config.toml
image_size = 32
norm_position = "post"
projector_hidden = 1024
residual_init = "none"
final_lr_fraction = 0.01
weight_decay = 0.2
Rows from block 5, named by matrix and row number. Each number is 128 + 32 x the weight over the matrix's rms, rounded and kept within 0 to 255. All counts start at 0. Numbers have three digits each.
# fc2: token-mixing MLP down (model.blocks.5.mixer.f.fc2.weight, 256x64), inputs 0-63
fc2.15:112110129147136150139137151145158135120126135142137113118170162132177099110110102092113114141103183130125101163135106127141146159214120190125099164159139132109141125132136147047134127174130128
fc2.16:074113215255105101000061093097126106000100106039128255006110104121090243136086116213157137142153136144161119198121124183116169110051124000096164150138082161128000045132121085219160169152174171
fc2.17:174127130108063104135125154116102180181097144104119118156142116094125127149103117118122141137169115123133132118095099132135101124134146243131140130124152133151183144120107106062091117128141111
fc2.18:099150070045099161120142146156123126143135092086171010125167156083153034055025107171107110130107180159151051069195086098109215165149095204154163153151120130073101115197123142077143152129068105
fc2.19:129134180119123114103137130164124111140183137122108173162096108125116197065102115106141111097108108105085113116078143098158087085147117177123095136118117079127110121130111123032138141135139129
fc2.20:098108131093166150117161159136124161129140139154107131120153157160141107127124146120113118172124148102098127140139167131166135122131130217158109121115141143128121108149113156025089116144153135
fc2.21:166132099124166093164111150107111141174087148161144069172109124131169094147157111110172163119138119127119152138119144142128095102133112209119104135104171147111171176080152054082112156115085167
fc2.22:107079121142135106141139138118088107136149122115094189107106144159113152186128119076097123157131155087111126151093158101137091113139150191075098118056128071107113119123106134023123119132148108
fc2.23:140147105164104144173151148128136110235104106065115097179136108111124094093131145135169089098117117124118134102141127122103106134135149255139163175129151109126206121123137100100157115123113105
fc2.24:099088129157108105133133142141157127126138124178112121155118110163112148164135116067127137155145145149106138155118130132117079098128128230110107129139136084180129163060124154042126110081139133
fc2.25:137089167139116090107142099124107146129119125138103203123072100097141172149131157091133125192151131090162134124148127136139094141197146179105114143111100100111134087109121122047157137192095174
fc2.26:089124117065143164118162136155125121127148109122144066141155161086151084039099097167153100079100172124117069122172092108141188165135158170157137178160103132083135072181165153136125128135102138
fc2.27:135137108128141178171139148128152114196149137163131060190138157107163119123121120132099124143145143116099127103120128093106123125166112253123112135092159142141170155127117130067129134130100114
fc2.28:097108096100162193167172139148121136157134127111141072093135176147088103065099126121118101107135138142146103119134091114130142163149156204141145185117154135119140119156126153063125114127109162
fc2.29:161033166207100134157121131147093113162107082159072209148088108138139224173143117094110161111155084099093163129079173108108032104120140234115087122071128069116172144092146123063087079129154081
fc2.30:140116173136104110217116139103082134187105140114099116172137146114105123151117134088113097072102112127109140091130134094134114100146122255149142088065170138112228177107114096049119123117115133
fc2.31:121183077052126173132168119120159159189150142143144027128136152167149059062122149168142110150083155177105095118168085111149168124148125241153138171183129216085151172149131190031112157146081137
fc2.32:134097090094113137150160137138145159194119151153131107133162172144091130102152162127135119128155158116131089137133086158140150131166132230134129167107128126104146153137105182070128144133112117
fc2.33:120133196134177141130128132145140122130129132142100168164123138115194156132157112139132081080151130093108113161095189152117084163187143153131049152111116086115113112155079180124199088157177191
fc2.34:137152107097131121123135167120116118180134156110160075156126145131144081069121093175109126101093152139131076124123094108118110154170137231122137185146152131132197175103097122057127162157070155
fc2.35:154095188166181104155172095160123160112151116135083225184109126139144177115151097133134144079136135113112117131079150165157087117195127162090080118074133078143134153119087184144207131167139144
fc2.36:134108129117127105145100139119155120161084144132113112151108116131132116159159143135098148132134129148099115128106136125104095148099129223169091129111110126133152159156090133088128100122137142
fc2.37:138076138123139132137137127145113126137126141153103157133110150153093153164163136050100127140147138084117192145118141140109103138124137165107098143104132097139125130122118115040099129171159152
fc2.38:149117111127145097156117135091163139133107124123127185150139119156124160138157149079109129148097107109105105101100145136132096142172184180090131149109106111128185202157116152084167142146127152
fc2.39:128121097100121120166144145149143130156121134129143111107140160101145061130116119113115159125095138128142098117102097125128129136135147200080115155103140132159163136090143169090116116131092115
fc2.40:106118174155112120157133144140108113151097098098109135147134099141123122135091123156124118116150086096108140142067121131118096111148115211082135109096140111115167158106134110088160117139133140
fc2.41:142111131154138111138145141140103150175096119119106154158118130119135135144146117123156168140144097107137135123098126108126090174131143186112088097105130111152136122122097081063147125136127129
fc2.42:132082142157161103071100077124108096092132123097112121104093110137107138144116149079110124171133126047145163155081136077120053076106151181111074103097127087114113097095115122037100106106117118
fc2.43:130161105082151191131157132127166145118159145157182085117126155115148078061079118149099124115080163141143087135191054151127181162163144229174186170142136147090180142145147145039148133076098128
fc2.44:110105108095102131105147121115089128132130102102104081130106137128099079136098107103125132119132077083098123108120136143114075122103118211086130130082119127138144123104111121088120079085125121
fc2.45:120143077068105133147139123160124132164146118119168103134120132114137074095137150149132115119126164157093106087179079103136149150145146202115168147073112141098148163175145119090142096097122150
fc2.46:106136102101138134147152145155138150160122132123162080148154171128134085091119136107095116121110129117149056102136079153134140132170142184136150172123149179149160133126112125035136104139084158
fc2.47:108150068060156161108155124124150127129164132115148044119180154113148031072104128133099132166109148125139071104136060152109142172153139189144142136144123182101125174162120126049132098153086132
fc2.48:126172097131129122133121136124124111175146144169130108149151139124174092106137103133148127133082148083112133113123124150098137115154150243107142145149109141120170157131147105057090117135128181
fc2.49:138101093142139098125139146139157137139122146120064155139145115110119130130106099079105130126124133109102140144122149144126060098131153216126083078119110078155155129122174100068117119107130143
fc2.50:105092147156125110120104122121098109151086121107069165095090088149114186156126115093124132085109077137120102129151131130138073066122136216074085144080119099150117159093089114077116108179195163
fc2.51:125126145125097121101094143139098115111110122106127129125153085141103106137132110124097117124116072093132083125085117155097101151112113188135091143099106126123123143124130110056092100131124124
fc2.52:126099131095080128154111146131146105143152132123137125143109092155169148143126123090087125126102110112148136133120124113123122110117122210148124087119135109107156137149132106025195105108117126
fc2.53:134120135091081140141151134108120148142121151126162079130116197109154085065123122114136116121158156125150123150165120152150169165165133190125120143107142132143122147128156140043156104135136142
fc2.54:149104183131127096118144118131122145145127164151093117139102124107118138153081131118115104132132137107124134137100140140117084105143147235112111098105093080093170117073113071073112099130134134
fc2.55:130104099141136081121138137119139153175118160131101154148135133124193111117135080082112125122097080116153121054115158197119078125138133211128079134079119112137151137142136103067128126069132128
fc2.56:120074128111107109088137127135135118092117132126108174176111109137102173168133104050090148142161156068144178157089147099086071098098122158110088136106130061120123121115095107046144095142154131
fc2.57:092133142160084171117235132195182123140138089051148230070106255075177161078051028165204088137144189116144099120171142204194109213190116049140132219140091116111151140109164183255187098154200148
fc2.58:119131131092126132127142180123135128126135119118122123164148102178115112115112123136070151153105113091095160134123104126129163152136149208113113162099141105125146133140137149067113132159125144
fc2.59:115075155162157109112124120122120108154127147123110214120129059174118156179182124052080153111173101081141173132115167144104056113108140202083090121037123108141122140081101114041119071156149115
fc2.60:116127168208181125085093102163179099086134109116127182083141078220084168130109114166191156171168124127142151101120163101109100144084164050131127147159119153160100084136159127211111160141175131
fc2.61:155142151126122168169110116106133131165098164153142183144134122125156167162135105115129132077146129161135169144144182144150151165158134207075120123150157144128163119108130105038189129138181193
fc2.62:075134072100128182133148138145134159180154109150148068145087178114142050094091102097113095113101163137118137150200094108190178125145138177134160121149122125086136136121109143059115124142082161
fc2.63:134107136132092145122120110115117098139113106121086118140128119110108082085090101086123099089116119100106125136133092141125118136122120197133094136097140127118134148127121140056127095124173109
fc2.64:126137086049155161123147129188138189098161139108131081115126165140155075085101118096104113184081175143142059101153070146167158176135129166133130177127095137174114101153171147021109146152083136
fc2.65:178121151185105121134129171134131148151116154172150117158129147112121120123160129105143129104134109087106162151122111138143132131135142226134117103117116158160176167123142101059110125145147131
fc2.66:111160088120115145117126140122127137124156135159127104144152162092131054097129123136174097087101130164129120111143072173162170117136131212142105102163109135087186135124145129070147130113119127
fc2.67:089142088065108213118167149176155132137109107126158007121153235064165039021058104125134113141085220160077068118176049106194153151148117186167127149170080128094135122153151174074144134167074128
fc2.68:114135094112135154147119101114140149149167134137106115099128158143104080152125116088123145124092138126126143107102102120118116140115127206124116142130147105125164161125145161044127119106122088
fc2.69:158095144175132105131122126124148123155147135140103163150118118156104149168107120109128162126120117113132186161124199138134089111140155219127101125115113133142198174133165117051142104122156145
fc2.70:141083171168136100079130101066098118160128144131090206120114127173138202148134143062093141122173086093132170101100170137154087109140167180087088128093137100147121141118119091055122129118145139
fc2.71:092149119108148115138128104144166146104133104107165070118115157093128074116120131128110144100073180114135120107122139140093128096158140183112112151131138114143105114148083129058083118136114136
fc2.72:152125154114161134098144145135106135084119131107110160132132148167097113134160124071127121140152144133083144114102148154131073121114112179143099123105114128120127120137076111027152129128146127
fc2.73:147099166182146095123094118123119123119114171143115240110165106106087190192145117095148163141145117098099160192087177135108084060119131184121103118106101093157125135087122102057120115137180155
fc2.74:119088157120125129091118135131109149140136150132117210152128128178151154201166130021097151132129108087141175185132155116107132108095151149139095127088122099141109123136112123005134118122167184
fc2.75:094082141130170109137130108106121099128099138141132104138129123149092094132135107071088122147077112102149141115131118156115120114148118203118109139122131132126150127115128117058135153133128134
fc2.76:071065179117155070000078049131097086000073114067118221037051092105066188124123105041051139116124072089141123197093174078139052089068085000079081070059056105097000065122107138009117086107149188
fc2.77:134137133097129134158133093128137142162119149162137140141140104173093117145142146073110148152097154139089139150113133114120093113148114197150140162099136092127183139116128142033154106131074156
fc2.78:143163101096119144147156136152148111139123102079149080097136147108115124091086151142121093103079165122134140106121075123154154132135113206139116126092142096118144126111117149055123107146102125
fc2.79:133103132117099127132127099110150119080119112122129110073121157103079096122100103081090089088138110112127131095096096124149084184126108193121095182109111123133113120112108143064112085086138082
fc2.80:126112110108114144140170127148102174150105139107117087116114172120151080058091116106149098098116118112145074108151075121148115149131117205163130152154117140109149098121129162049128122169146121
fc2.81:150081139173122123162121096105128140138109141129073193158087144119122214166114148086100147141129121127120174192100193157132066122135151196128102111077127093130137115134136095041124120168157135
fc2.82:103119161147116148106134136141123160112126121145128134168123142140111183113119126184176119138159124100107145153102136146133107103102153000127116135129100123174085093121116125255117124154156084
fc2.83:136086174175143077127091140117133115134112117129128153118115085132122158159117109131162156144161093094119118139070130141125048077125105183091099093126126090188120129096068100076090100135143162
fc2.84:140111141197145136115081094124113122142131123133101216141126127146121197204163107084150150169172078113100175125108163113156094097135136187111124133109130121163136117089153107037087143132188146
fc2.85:124101137161141069127127086115136127133156152114140153112105113149138160164141086093155120133142114120111140142093118145089127139155093203096108134090123115125129113100147134072104124115172082
fc2.86:127097148100126113133130129127138088117154139148119138098123139113105112145144124079161174151110115130125136141106124120114157114130118217102112163144125117124151126110133131078102118103138147
fc2.87:137096146156116094138118145114116119177130124170096161115103095124081140155107112149136144151101090110119134116091145121100058124158143226130112102110149146108194142123099082097113110108121169
fc2.88:172101112109125075159145113109133089188140098153105182130075117163147153180162110090089136126187095133122152151100178165099097120118138223134071070132138117115159120106147089029149098123161150
fc2.89:107135107145146168111164125158114123140147135131121120129141142105145117112143146099119087143149120113119094113135115161142134128122163227164105139107120133127116127121187146046110127130170153
fc2.90:146136140140105092139133150128092118153107112117124138161105131144140142163140129145162109125152127142125151126156130143149136130128090195138120158134175159179164111119123123058122155101160138
fc2.91:135071169156139118107110145143142084169075110133109198153145112133134194160155120089130106094098113133154144138095159126119091115132123237084079160107139104121136110099101086056119113122152159
fc2.92:104204089060137116162170165161140195155142113178132021141131176124175041096133149095112106138111182145143125058191079122143188171162143186140140169141137165100143161141128141071115128093135154
fc2.93:102089175152129106100110121127143096111112102095063202073135126153115173182096079054054115109116118111143148138104164107138092120087111163104078180066112091112080103126130122000153106093152099
fc2.94:080182182255139132038102062129117109000125126089203255041137125143089234162111129255234130130153133186175144177167157179122161123098127000100158142208074174111000098142136122255187191119211177
fc2.95:118106145034174137175138115140099126158113155152145055158134103148144051111105109062066119147101096073119142139093114096108086113172122141140104164039149100104180153099090113130125041148028128
fc2.96:141153107062094171128164144171135148125161131112167051127175153116143057092148111130112080116088178147160112114189066123142194135102125174147133189120182122097139157150174139085154110132126135
fc2.97:161158122087134147150144177114118119188111140153140087140145124107118109146131133144119105120088126139130102116130105130151156143143132228125175109144170127118170147135131125095120133143073116
fc2.98:142107183157149094122100085119126107133150106140081187116112087145074175161139136096111118101122103145098141159114136126096065061132138180085111132086118143152115133126116101068134115129146111
fc2.99:113156099100139165125138133157151145137161114095150090142148155136175109081133096139150123140097149137171115099185099108180139141107147211144109173142130130156143130149169166063173129143093124
fc2.100:127102181128102123135123087125097140152108135131124171151136086148130181199149123084135125138183089106113146151108156106091116083158117220122114099095150087162144133113054085055121135154148127
fc2.101:097078149105134139132111124126080131161138129142120130140125142126087145160171137110103142150134099111141133138134130132140105140123121237116121150119138112146176147112116108039144137130118154
fc2.102:044054193107144081000060023132105100000130104039081194023049094109071191075045068042072057089130115039118128175060149140078069085053100000096049080064057016144000035078111134046135097147146145
fc2.103:144107150118127123141136130149131123195137122177112157156132142131156114167130105100129131123148125108087124145116146139126116093138153214144147137130135156150186116145156093049119126165124108
fc2.104:126116136058165160105122107130145111129101157126142143094166102184124092134128113079091146138119116125140148103170141166107138155109145178123136166132149154156117092132125146057123089137141153
fc2.105:148082165174141092125141118139099117157107116141098176160125142156110154179151119117082177163145104133139122162102148131097100159146136159139112137069124117125103117132113093033127139141158131
fc2.106:112095131158097085172100129124122144167104132150105125156100107148162110151145140082119114112113146112126156146115123101142088099153117215118085141136129131152168173115106115028123108106114119
fc2.107:149099162118105131140157157140139127162111135159113162133111107150125128164123139109131109121130113122107123131114131112101126130145103204109126133133145133121169130107087114050129142121111131
fc2.108:140109126151096163150142157166130134172102139156138161087124137173136168147117111093155092113123119102156128142109113114156081112143139182125108168094130128123144116110119128030128101112153127
fc2.109:100144139109128174100123116082146111167157123172120149153101174106162121114124131163095144122097158139148142101149121106136141107185160202078127146091163118119178189115149088046141089143134138
fc2.110:115136100096143118157117131145126112156089119140098095158103109167129153099096144116085149142102100128137116136126130099117120102140155225124072159131154091157176128087128116071122104092100111
fc2.111:136087154133114145091162134138111134124108117144106175122148151199143168162129139085146165132127145113141127124149153096117153171147125181186109167138132155147146125101131149053127162137140138
fc2.112:146181162093151116129124120132131124135141162140124107152135152091149095091114129155141136114085161128157174128100130156120140128154095227094119131120127134112123133100141124035138129171105151
fc2.113:185089139156159119108123104100100111139132127112089177125120098120096159153157130102122144135131116095113187130111179113110103114117102174131098143132167074143148121125114100013165101096157110
fc2.114:130139097096111183132197118146145120139153120108141115115137164111139151081162129087082146101106159115137118113145114146174156142138161164115136118127136128099148131148153133040164133087105119
fc2.115:120055095022139117168151146146089130212164119154094094153146132133156107103093120018017125118089161050098113119086144112156033105232115169125041131032182040151239187110104140095128045151084194
fc2.116:132133096049117162109108167143113151088117141108182076088126176130158047063103147127104109151078174123138101137151061135138148164165166159128119146140138139138115127125135173042171112137049096
fc2.117:144123113129168123141166169144166137146166120144141166161138147136160158164129133100138125117129147126114165114123136151152109127159169191115106125132157122115126131127086127061150102145118137
fc2.118:070158131083184122114191166165138171134119113114161108117126199133121101064124129108118102128119190125135080079154132147179115162142106195136144144142159110129134094106146165045108093187153099
fc2.119:103071184165143142073094074125155120080169135128125189092144122151116147190133123057098150192147146097100123143090139148108081097092120170120058106077123096151101125097127141042124075138132152
fc2.120:146121127153126092132136115143103096135143102132096179125104115156114148145087099137122073138101106093074129114100165148156061124127140200098114111092135067137119135083107105083087113092134114
fc2.121:152134107109134119124177134101125155169105151120121146146138133125117133138151142148117115130131160109151148162144150155159120120106152210141108146116104142143142161149137137048150121134142118
fc2.122:111061152136074091159087148102116121160074122108092185125113104156082176166148055118139073113114103085131145149091172120120034118109114195109090144095114092147161118099121107048120121092153107
fc2.123:134148104117151112137124134178125136115133129102162127138122100151135129131110124118127105115093166124140131154158108170103139091149159197172116149142121150092128106149093137062147143195122137
fc2.124:136139129117162141183153126198124117153141110131151131160134170122132092120138131158137110106116198141105125142157077157144141152171117223163142160149141164144195153149146149095121153177082155
fc2.125:100074136086137140080095096152130091076112138114130103099124107154119146120102109082114144084063156055122125166165147103130099141132089184127081126086081112110131112120128132000127071121102076
fc2.126:116152097091113133116148126163130138122094126145153066111145158121124092039094073107110113105099179150153097096144117110143173130130144220177114151146097138113123129150130142055132114152139101
fc2.127:135150111081107142136127139158174125160111131151087139125116160127138115137117121122131143143117167154120104097142093137148129141140133180114109133109114119136187135117108136035122113126117117
fc2.128:116079087104128118141100121107116116124098117109152075116108101087123133136122133067100145109086130120114115109098126088129106130129162242106092148058117068110130125158104111060080076116073097
fc2.129:144122162126160158175145101116135129166136119122150117170143153150124124122159120108139099144171146117119089142090135141126116086169143199130122145157147110144176189119129096033120101105131138
fc2.130:122123102094104159146152158157169129129135169141133046114165175079156063093108142108073082108111183172146107123184080138171172159151116178161131114115119144125139148194142174028161117146091111
fc2.131:121140142077121170101116124128147147152112130094095109086133115152125114116128142127112155157133137143105116110103141111150100124148154207143141153094112112119138124147126096066153082143120067
fc2.132:147109166125175101144186138149112181154118096158122172157106145149136152120142118116096132133116133084124131119106139153152111119158149183121121174140129129150155141087139149053118138150153158
fc2.133:133128130103108139103118129126130109128127117119125142128160130097132131092116083095108114156145111137106128120114113136099122128116115201198108139111089136126125144106147135030106099158140099
fc2.134:130098134186131133112124149150143131165137124136095213139101133141126166177123116114115159133141122097127154153084167136144079133155143194098115133067180090138107113106131131023104103158179181
fc2.135:119102100160185149103143123145123099137110107129112166137084106116146172131132103118114090136087124095147122127137140124143116082148148204107128143090111130136166101106108142046108066125134151
fc2.136:177145138127108096155115100113137117187119126119137132120100134129136138146137122115113118137140119108160121143124148093110107119153146234107111148125140136105161138132123108070096130138127124
fc2.137:153125089111141153169123156184133130115069077133121101112138117140066061138137119125108097117151098110107130128135129137147150115119095208143103132122123125146137119131126133036104138108099121
fc2.138:131136111120125115142144111100097129187098102108082146126131138116105129107094098143126136139122107117166132097101132125130116119132121230137125154116142128126170138140167094097085118156126128
fc2.139:168068177155140073113117101105077078175110123145097212134093064118114225169125126073091113169125073130157164168118158090109093097131135217094094141101093112110163093099091103068086088137179098
fc2.140:120142067076127144100180139177102146106155076115137095141109143156139108086131145089106079150130123136153154097121102152160171140130154159147096136108091107131121125123146128011111114123106123
fc2.141:112082106140111100144111106105069111142082136164122131138119098143085150175120106092092132139107084097151180127092124106117058136133085219114118113054103080122149128105123108069139096106123086
fc2.142:131137136026110147099139134151141128160107152164106086173099107092166121097152121134074120104113191127136107104139100114167132083115114191114097094149115125119152133124128116072153108145077110
fc2.143:131137119124144139150177151171123147180158143156153100121160172119141112106160105085134147154128140163130084119193085125134175168176115208148125160153146165125173180150159144040145168143119090
fc2.144:115141161121092155127102121163141116141150151118144104147106131084134075041102133141140128158053137151105118139112057163121085139155150247170110136104141147106140122134116130064080111133149125
fc2.145:117128149144099128169141154153117147142130138134130134158134132144121134138166145151105137100124104116120133119124153136130106119140144203084102113133122147109148149125093108037142123116136108
fc2.146:147095126107096092160125149126112136152151154130095113160078105075103100116149105106106106082144106102118137099098147113132126097118113219113124118128145089150138145100145093057117115120093086
fc2.147:141125129098109111120102084118146127158135131165111131149122129199139146127151125113092123117112167111098146074129140116177131128108143185146097161140108134137119131145105114035112086122110114
fc2.148:144158147154143082152151110106123125143119106123137168148130118130117089087092119125099139108109099136170125137111175107116103126134129224118114121141144109149115161099148114061129097134097093
fc2.149:163105175120106112179132141115122141169158142155139197174120092126123177181113133093119110100151137116147146137122177137116120149143136201090111130098133116159146139112125113056101088123141105
fc2.150:131137153142157126133114115185119117137150126148119170168140148115111185124134155095095146137125156133099136114131140153120152102147184241141099133096162124154123150127110144079140112144154147
fc2.151:161124167171099119149147136109136128164104124102147173165122108119113208126134148101120117151162107140138168140108125113147134131132168238118136121146148123187121096113151132037156105133193127
fc2.152:091124133164162130164142168106100128149137128134136160149141132090158141144100105106074155126150086117126116160104144149157103146148145218119112122073165096127174156126109132061166093141135152
fc2.153:095106135150118157090144111163118128085120091035102168088123141119139148088058085168122044133114128112115091112142115153124145146147119000094092189107138122128092035119143158248123112151135121
fc2.154:142088117120118079134138132106124113154145124148122152146118082167096159138199132121141148154163096079117169143092178135135058107129153220124129110105111134145156127108127101084091133127162087
fc2.155:112144109066118159117160135152088162169132096107139058117119165104130083064119105093123086133101149116159109114151104113129178158190134170130131153115129145117161133119162145083124139133077115
fc2.156:099144133141130137191154170125138159182131131113117084135146138120118105148138163115120132126165161135133120079145158132139112129147130206171147133125158140149140145173133142044149117135121120
fc2.157:129140163186130110143128154104111115170106173145132172137159059083147161152105131204162144155128112111135129148091113109129125099159115215123158113143132094099204122096120088119095117157110150
fc2.158:136125162131101097123138101137134113129123128129085168106115135155118172173112120095089103123171087064101148157083161136110056121099163191126081116091146081144130080103110104011117104139165111
fc2.159:110121103031082159154159155205126121125165139137168040109128171104151067036087152104128114123096190174121082080196055152207161168168083217158127165110128080123130127115173175070115125113113099
fc2.160:099121141134098137126145098093170107101130135123128144120089117138158083115147119119128160157114160110117154144129149162139096076139151179084145150128127101145116125134143135071158112130114156
fc2.161:137130105114107171141154186176116094183144129137121158163128141106169144158129141125113095141120104133136129128160134141168123139155128209118107140147141121114170137146143167092110117100095129
fc2.162:099075114158148146153131139131167121146108112124088152135091114093091114143115119097111096110124099121146096152110135129130112115135097211119118115093110084135122096113130084065135102123098108
fc2.163:136105151130135117129095070126080139158127122108100161117136094191105150166116115104101121072147086080097134145111173151133094128091141161148064128089134112198097111120120132000105089133128141
fc2.164:149089123126128132109120096142087099153125126137096198096111086197110180155146133065067152133168101108105157130080166143098069129096113183123092117107147095144129096132111110036121106162119119
fc2.165:120120127122175127155133139108130079148134120101098148158110098144083147155134175128119130149127111118163161141075163128137119134164105195133127150118119114142129138088151162055114113163136107
fc2.166:138143116094110096143164144112137155153128122134166148155121132172125127165133119096106136151151160104142153143106171165099105136141127183137115100105175093149118150107110133074133126149146156
fc2.167:122135065076095137131114112118145115142162113137165073131143117083128084140086119088130116114145111138150123098134098153143172151120111197130123155112124144132109100122131129061104126118081115
fc2.168:162134105116139122120142155133146119144138098115146104122130137109143113103110100107103130080130150095124115119134117114138083118098141195144108152108127139166109132107128163041132107110132137
fc2.169:150112153151146104126086095110165126146141108102099195142119134152133164174127115084080156111160113112125164131081163132120115155142136220116071117069098122141141124144114170070112099175160151
fc2.170:132112135132098130161119116141141134143158126181125160165138149148112157132141119100125115135107135125089105157117161139147088101106107235146085122107123118133158144120130118042119133120110117
fc2.171:179183109084117126165149115130104111149133135165129115127128128082157085123138069097115112096113134095149121081124112113138107115135153190137141141101140131132185166142098142062116096156114123
fc2.172:142089147120126098131114148076143125132138137121099174139112097138143164152152116093121153141116131119192126116082125146117074132120130186101071105073138120156148107100109122057108094121119124
fc2.173:118120095096098133154142140144132106163120138116121114149129146171120131131118135104131126116114180114107167081146107117133133097128108181146117161119133150125174121143136149065157117137123105
fc2.174:161121144152140126147156165083126118130124136120116123148114114134125163180157121093063085097136138104118166141077127112187105141116145227133128102100154110108167145082095130046134117131170145
fc2.175:135119153163132031061126117157066105074129118073107210105092106083066191130109107110138131090094095077176159141100165171094118105115113118126105093121146106162091107118115123036133081143178173
fc2.176:141140129136138123116117110149124116146094136134129153140113100135130142118116118113113117120118125094145178165111129105144103111145134213146106148115126090089162140110136112064141129162125112
fc2.177:126074087079142098101150100103132139128157137091099098154105119079105099087105118083088050128165161113130094116133101155130057120113163157114119114115106074134077098089104132029157110156138116
fc2.178:093171097076089165124194151116175164140192172140106076121180178074149057056100102104108120134088119148143073133181122167167192188166163211121154146151157159133152165131141149018138096143123087
fc2.179:087169125085138163152157095157143134161157157134127069142107134097184108056105150092085132148137160150151118130123127122146147140130116184139127164124124136169111117115136127050118115171128160
fc2.180:145087130152102140157116118118095088144121078130088175156120110106108157164091124098109137150129111111104184161106165150139090077144134195130100146120145131147120120110135127060123124149149098
fc2.181:133105151156127124117152135140130084129151123079081192119134138172120184145134090091093121131145143117120139153140196123170080090112116185130123119103110121117083126103132098029114083149146148
fc2.182:150084143138118103121117139145093126130120144134069152149110148135124129169138157059092125137122102128132159108096141119174106121152118189133117142087150113135150118119145129015144097149127167
fc2.183:137096144156170125165149164148108129152139143129135137162126135138124149142131119098112118119118095100125150148118146115120125102145108241101132135089119089151181169150115138039136132112164120
fc2.184:121133141070147136141165133128151150145139138122105095132127145125128132122098113128112136129115144124167091156140149131132125154116103227105117092118149128153117132115134151075101085153131130
fc2.185:143109173153126130172144155134111121200138113123106187117115124203145158176137092084075147144144130097106130140109166149146068125138138198106117139105153105170154126118150074051083137146145116
fc2.186:127114182127127097149139177123130145128131155103112150113151110118160101110088106105124126159139138069158150122148140146165101114168108202110090140094138127197175157103150106035158131168160119
fc2.187:130073134155141108125152120152094112176129102103121167115113080105118159154070080043111155113125140079120137106108123135118080143094116198082068137063156093128151142083122146054111098125117085
fc2.188:105096128164165064112093093095157069148132099141107153088160116191129212155121109156136172129123155146108120111102166122115119101120126142091093123144134104082131111136145120133087153114149157
fc2.189:117112107153086166125143121166125134136086111132132133104110136142130162099105104123110128152127124103116121099128131143137124171109110183099114121124162092150168128123084132025138107146103145
fc2.190:131159122050112161117185162150168148115132108117157071078153176099138080062080136139133095173124198152119098110195130096152154162130123196148140160154148149084140170147167148047175133167115162
fc2.191:095108113078140111103125137166129142142136132096122101136120133109095101076084122121138089137120093066174069080128080119112130149110125234164111189124120072101127132127160152069101086156151127
fc2.192:081133108116142132123133109131128122090112180080148135119118124103121110103125101104162112147131123117140133148146157131156104156137124149090140161137143140176111091137101127036148099122126110
fc2.193:131119151103127100176098102135141130155124164153142141146110110130161137139111109091113114112116112145135144160136169138130126108136112236117127121105145089151180123125124141052124105106138084
fc2.194:146103153135145153141140151129135103162132171123113199166139094142142163148161128084090152166141110078136181134104195136109065127156130224101115112110143143134143144093119135022118143141155185
fc2.195:132149090069071150123170127153156131133136109140124079161107175117115060089115133098091093144099124107132118116149107161124124162125153219162116108108158106128150120149140143065126088127095098
fc2.196:145142096101156129122181156123140108117139106164104159142136122149140152140131170072073135129159137135134127120098188127137090123148114167127146152104151097148127098122150146032136126138120131
fc2.197:122141138089130139154163164164130123181147138112119122158144130118138097121093142095104112139141155118122136138146142100142146090140153211131126110140129142142151125128132121038135116158104107
fc2.198:077225173255129132057068088099105129059107138101131203104112140102115111113057083255234121109140139196145125214087138127096158086146138028100147142231098227121041114144188149255142215140139149
fc2.199:137085158156133083144149107128134116147159093102086176152089077115143167180155095090114090120174127113115149143103156142151085115119130211116115111121148118125170124111106107033118098135150191
fc2.200:136130113110145132107149147129139102144131061093126124137125131165108123089137130120088095161126111114116139130155093153164116117116140208097105117096088112105129141130107123042130076086107128
fc2.201:151119165151139060125117085127149126149117156124117193139123111091146174144116094134148128097109115085111144157105166143123136139136138203114101078086143080139131116083093136092118095132132139
fc2.202:133132145110147098155104131158158125133084152097135166165123123136109166160128102073118166169153110150130100164110132130116119142112157221143131145119127159103143132123108126033094132110146177
fc2.203:117095117130118160140168155106117127122113127163112100112148132145146148107117111110092136137157145152147153116166152109167133141111085210150152115119127164171148125142147161044186119135148141
fc2.204:109131111095113137148173152096168120150157149112144097156129133131161092089119111152118112134108130112148109101146102097156149166126135187122126167131144122154138119120104152043121097142085152
fc2.205:136097157171142144147104130106113127165141142100099169116095102148108171161103105101130111128178128130095124165072140109105084121139089214140092113093143116128147092064124131059115125130179139
fc2.206:178102119125126194149163143134162138166150126137134142149164178133130108120133138077107161159137135135129085134145148143185125114167169190108112154119136108133152108144142147051173119117142118
fc2.207:117115139246141154181196194181199120187078106104165191106102212122120157120056101163156099112101146120161108154132083214206119174189179098129097203124145127099182170108203182239203083148186166
fc2.208:120098131140116126131110120172112114129120113105113220152127098117106170176108113061081135120093137079132153155104139140165072116123098181141093104090116062153139089114138095028097077087127104
fc2.209:117114112085117163112158171130134139128135126117118063088110166109131079086125159131113074142083109110092095119126107132148112134124116209137127130120116109104119096111138150058148105155127153
fc2.210:136197131105104189180186174151140170174148140111120062172131153114147091058119154154140109124092142154189103110201109154139171138148125221120117149132151171132148127154130142066155116162116071